{
  "pixel_unshuffle": 2,
  "upsampling": "transposed_conv",
  "final_lr_fraction": 0
}
Rows from block 2 of a small segmentation model, named by matrix and row number. Each number is 500 + 25 x the weight over its row's rms, rounded and kept within 0 to 999. All counts start at 0. Numbers have three digits each.
Before each channel's rows are labels from the 100 images, of 14976, where the channel reaches its highest value: "top examples" is what is common among them. Only what is clearly more common there than usual is listed. The data: rendered scenes of coloured solids on a plain floor.
# conv: 3x3 conv (model.mid.0.conv.weight, 288x288x3x3, each kernel summed), inputs 96-191

top examples: bumpy ball; largest object: bumpy ball
conv.96:506487507492502501461496540498486482496507496528454492488551472521515497508506471507487562513540469516503534550501525567464511552505505527520494482507509500514479536541502520470487462520493463486526458506508510535496531492524484493478469506482506423492536511511539539485484500448469501527

top examples: chain link
conv.160:473536502519460524512466505538486501492472486557510502472474475490490512564515488507527527491522514511486512514516494483537551511478448491512441522477478514515472459464500505501552483520475512484496525468469513514526492506511534525517502504471529462546510475496536498491503524550492508516

top examples: light from the right; dome; sphere
conv.45:506489480520471522486534489528504528535525511514470475491443517539507508465466501506486478507483485505516480510493453482457506489512527529515471507467504499507516533502529535491494503466531524496509462531476514439530499503510472472451472500523466488526488519507492493501472523523500503499

top examples: star block; twisted bar
conv.280:529490458492495489502529505495498528493474497531485542526442473497514457519497521490461516470520453497488483520480500548519472555504502505525519535484517488500463487501483468524507517510460488475498523489519519491548526476475485524560533445495507439485552505451520499481473446523523529520

top examples: jack; largest object: jack; star block
conv.203:518457509509489532514466499485487473481507510511527484471482497518541466523535544481495535509483486482459480483512505591506494503480470520461501540500510550452484526518512572522473468520508491491483504513480515507501493500533476504516536497471462505506478495503504553488507447527489550521

top examples: white object; its colour: white
conv.101:483496495575511523505470502516531450465493488537528484494517497496534484562516545531498550520521565534496501520473514505494523469516528511501487572503496474460487498484496495500556478460463526482489484528501468511498506500518493496514476508456492529477535469451513490484526497523471536493

top examples: count: four
conv.278:508487477521456469493487480491491460502505491534505488526487515484532491539516526482542556513425477501464490547514521523534483475549481481487519516493504485475528508506505529499478494509536511515460523481501537458514526524499476489532510477493503532515498508455518493478492531497526493480

top examples: count: four; spring
conv.275:507470478539503492466427505516529516511506471499519546489499499515489495493487495477515471493518522460466487481472521489499526504469488508476494530508493446521463498523512522560509530507532447496506478492505467487519511498490525501466493545472517550470476502501515500455431491518501537507

top examples: cylinder
conv.135:497454534489487535485511474518516485506473509530479490502477435524446561454492506490489495462441511502460515500517498485499511505506464544499500494431476508485511449513536491520484474509492483513501502504476500493522488486497472513484477547520466499496540526485530503448524501525511558473

top examples: light from the right; capsule
conv.3:499503510493490535477533529484477536539483547510459550536478448516515523472528497504497511505501514494534513487505465469556531486495478523487486522534522507527499460481467513510482486492520482564521421510495520512483513508481520516497457519512519516527502484531500497463490513534456523515

top examples: bumpy ball; cog; disc; largest object: bumpy ball
conv.175:506495503539483507460476466507514530530484540508503458558489482520523493532518523492514531514516495542550509526525532475494497525479482504456486516510492522492513485507471530530474420480499472498493476491485511493489496487545506502483511550519486530481482544515526502531524504480491489502

top examples: cube; cube frame; largest object: cube
conv.128:513497513530486490446477496493544534481478482453521474479517470526525495530516513449489542475519476491492511517498518476511474490522529500478510442460464454516518500562496565507466496486505527516468515486494481527514466517518530468508510516473528507486536518499524473488539498472486519498

top examples: light from behind the scene; bowl; torus
conv.85:522502495540497477462482519512491458498489465469529476483466510495533443517483421526507453498501508531506527498551478508509485512499461457513476482507500463462491460498468510485540486497477516480472504485474489507496487528536521490461544461491481553525498487527522484492497492520504500517

top examples: light from the left; twisted bar
conv.259:526487487493467518494493507493503499494509494556519529525494468525533446530486501494493511491471504482490482511475491569445475529444459507562505537505487538478512528507519453463460473489532496491499519494504474532502508490515499523493507466452525487455460507497563488529515521523526508500

top examples: cube; largest object: cube
conv.116:492497518478518491511466558523500473510513493480499503481522468516515532454509501471476466486501478489513518498492501479494493512475462502484522499509501490487498497554539512474495542486500463496519484482448465541493502511439495475517523542558524502445509546531497509499506532495503539508

top examples: wedge; pyramid; largest object: wedge
conv.192:482517529524470488523482505537483524497526521511464524495458491500512521514464490498508515492474463475528484517522459535510521539498496492504500489476447473504521503495503484503495429515530481468479541479501540501467512493484518537533491512551530477507493453519500486500502524537513531490

top examples: jack; largest object: jack
conv.172:502482507540497492475483475493505435512462513472512489515486481515460483538541490499510509500470443479492420476483499526507468517547494536516523519485533513473512507517516527495495510505543469504486510485469526521530463497539506481501500488494433527494508447514486488516469512458509478514

top examples: star block
conv.150:469565493517478463466491545476545532499464497495512502502525479525519471545518529530497524458510510514504537482507495467499502542505487494534488503496509489505491496489465498479548544522417534472496484508527512544499514510482511520498480507491502483504496515468513500515494482499512524464

top examples: white object; count: five; jack
conv.28:509519503502509475513514487477491476471463519532473520504514469461486514508485479534509505516542540500519483483491486543511487531489495456480458491531509455471547464487518520521516531518481482464490518534497501557488518487507519545503497487529466512486481459489523496516493489468496494510

top examples: jack; star block
conv.8:485485511526526487492517471521492502488491516512507509474507500533512455527497549524549544529529494516526500486518481535521515523512566474496523549490515495501486518487486512519496482507471454516501478554531532522514510459495482502488481536502463485510496495503521514464494514532494515482

top examples: chain link; largest object: chain link
conv.10:471548493503522519523482506503533462513538536484504483507488516467490484478456529483486484495496483494478508460501487524497519509512542493501472491483491535514510478491485493522495518551546478522514513532513555523510512499508508496506508493552513498503502490493485508522479507513511533497

top examples: bumpy ball
conv.34:504473477537485529454493528488472551493472495511521509517485550516512530465521522509507551493493525536500534492513477554516496498524513514473505535517517461519521471505461548512473494482493502509508478493525477518495516475457488523475488492531506522484545486532524509468463506458488497512

top examples: white object; light from behind the camera; its colour: white
conv.26:507499508497477504489462497470511512455510465536530502446526510494500522518563501494550547494472487504436505494529499514502506504512526512517471563479485489518497504498563498485493544526524494508508499512507510514516461516492467507490502502448510515498549478480470481496473475492526498469

top examples: light from the left; its colour: red
conv.188:500503495522510498475502485481556485496448462514487497523532510495538509500479501492493502502479519478517584516514479480551496539479493472481497473509509449494512494516509474472562477535475464528456488507529515514485530463518495491465516526543521536495500523489525522465533518533509497526

top examples: white object; its colour: white
conv.133:481462504520490521491515550503496508563575488505479505517459551477517487486469523531503459509487548510516472497450490480489503460505478479510481452461485454490490517556511515494529474533514563521540497497501512516480494521501489488499485489478522560483511532488529498501504487546521499508

top examples: wedge
conv.234:518481532515512494460481439512521526451534500471559482487463507497518496523513490500541520500470546485526503510501462482523501454478503516485474448461507498503493508494516534509499496461457541485506498505488485510490479529488505508494500533481495509450494519518504485535539473512461537532

top examples: torus; largest object: torus
conv.168:516520466517503480508519495516529460459479499481525449496533460447536518478505488508511493512539443509481496457505493551509487522528477512512455455466520499459489521485513500501508495499485518460548528516511519492469492475490502501540514509457504482474485442486497561552501466484479524556

top examples: light from the right; egg
conv.87:521489478502515511461519511471517499506521545430464517540529511530492493457512489492458472527472508460526508510492486475529516497516504507466464434503482502524481445507470541495525519506504512543483446531495526486497512505512517483461515486497478507520502502462487544490483542498488471508

top examples: light from the left; count: five; cylinder
conv.252:559514497533483516500524482496510487471476507512510512505483483454532487498509519496468451522445475517469566450510513512496489521482456504521491539489527532509526509498472474508490523519470494487436478490512487493470486496516537506485491534460504549483502500498541524456511539502466497491

top examples: cube; largest object: cube; octahedron
conv.251:528420517494488463476450535531502521476523484460498474507454497532518470505454475467509478498453504484506494483499484533503496516512494524480501514461495485531509471504458515499476493480520484490501514476528492512530484456518478508524558533523466499466471486489477515502524495499518547492

top examples: count: four; jack; largest object: jack
conv.250:473500519525488541514466487460503459456472470476471478502506567506514508469482485514511467532459521503491484501497511535466544471518480547490518511465498504490476509478545527509489467476531531507460534511480500503553491492485504503499532511517473491487516499484499505537508504496484527517

top examples: cylinder; largest object: cylinder
conv.97:491463547546511513486485495488521520461510510521497484521469456538525499459503486514475471461494514464514493521459487426471467471480439512477472490472476505484487518521454526530489506479520503520479477506465451522519464531504528490492501498511502522502482497516466487496479524544510551505

top examples: white object; its colour: white; spring; egg
conv.6:481432515501525513475515533516495485541491484487536453475498498524497493468526476510453515533500497495531499522505502497518515490495524496478511484481491500501509501501505522463520480462504513501480465535466512551520497510520441525478547547486438519492504487505473496478540509480523532463

top examples: torus; largest object: torus
conv.32:503478527495486483507500517478509488495501508467509486512479518509497509519514522528488527505506545498499520525510482528507490512542469468493494511466502492489525515461513503469551523527476519470473540495542511511503469454562479490481509498484540441469524497497538514506539531497482494471

top examples: wedge
conv.120:501470460528478536497489514488485502480475473530462456503474490548530516515529515497523549498494536511519545514532455500520524487496529473498506498485465458470481504502495503491485506461487508522441467521513508503496512493522531506463474506505501551530515515504510491473528491504513501519

top examples: jack; star block; largest object: jack
conv.214:512508504508485514522481458538483453486471543479522490492525508471512519538505545525547506492509516502481475482489475502501457494547513486484497488516483482497459488516505500484523517512485500526486479530525542539547455491475517490499497525449470495494452517497490514492487502453495508502

top examples: bumpy ball
conv.240:509526495493468504505526553498498533519462523586453489544483497485510517510474555510482503507463519500527512509485491531523511512488509480507494518465511472493517483498492477521530518526480509515485477497480499478514495517509508503502501552525488548516530497431546479472494483524530464495

top examples: wedge
conv.200:542507509521486466459502474542490481517528423517494479538531504477476452512467547474476517515494464488479511463490538478498474504480517483516500515493490489519468526535505517504498534495552472491506506490487517506513492518464515503478513518504481483505484500461505481506490535540503512484

top examples: star block
conv.21:519521500434508476515492543545511460526510490488516487501478473519541483494512503511490502474513492501489534478525511539492452494521486499495467478528500480491492447490497500474470522520487478527536528520528534505498486489473513543529503486469487476474537476503538526521486491505496501509

top examples: light from the left; spring; bumpy ball
conv.149:509497473453496491489521555470483510489505537518526464508489468472502485499485544506484470482468486505520499519482495479510489511490471507505454549479495443510514500514502513502494519523515487515541491501462507469458483520507518497532447520507529523503556451506527515520490508537463511499

top examples: light from behind the camera; count: five; cone
conv.37:504492436509514537486495470436496496470493510516443476479487558505496477567511518539481535462469518473506503553474462537504515480488529497487496493520467512504479470485525522519509446525472489481534457514521526480517512509527549527529504438494512478484517488517516481478509509541554509516

top examples: chain link
conv.249:495523505530454517483441525513499487489559486515483518515500521497456521508461526542523574496498490503476460462462451520482444520471472506532481513516500504478510478506507476532503504497508483534519528471517457522481463567497457498490480506536567541502511477529480474512492481471527506505

top examples: wedge; cone
conv.197:505465477504491524495513494493484427503524515502512515477462472485453460520496479493513522492493484512498538522472456543520489525494472475518496478500460498475437508524466537524464515476466488479486492480498520455457470515515540509529488545570482513520541490490519493438506520497507479498

top examples: light from the left; dome; sphere; largest object: sphere
conv.237:534490489477547493493447517498510493485447526493478519556551541470480506453513518503482476495472536472482503513515544505521519541497490541499561499567529484492474489521515499504481457494520479490486520481492504530526506485506528483481557520494511515479518467516481495474496525484485498488

top examples: chain link; jack; star block
conv.187:469519472534473532499560482456534510488489522501513468485517466462497515530484495495498549507476550536496461496515519521513512510505510518485469502508524521506494449484510554472505497531504479498536498488505544509483513497465487507518501505525510504561518484499482510500490486515445525485

top examples: light from behind the scene
conv.104:505527569456473493470483436475475485474468528515469487533503436530484544515481495492503517531481508500436539533505499525463506529475431483508490495511508500485472479515469480471492537473490457528503518507512501510473541532490501496496531493486519519463532513498525498495507561484508507545

top examples: light from the left; cube; largest object: cube
conv.146:524500517515477540477507510485530514483497483486436493474468478496534506492507516479482502467480533531504505518466438527478465498505499555503514482522498482486514520535543485501491510498476516499500501534502447539483521500466531523516545522488489495516498518517493473543525530461448449510

top examples: star block; twisted bar
conv.69:539519486482493500503453531488468520522454518485474471487515511521506491518516534524508528510482481465495547512485458531522456503533495499494468518491463492500534519499531527485480505528514506469510491498557555500499447500482435523509509532497493488472535480545486488534519511521550503488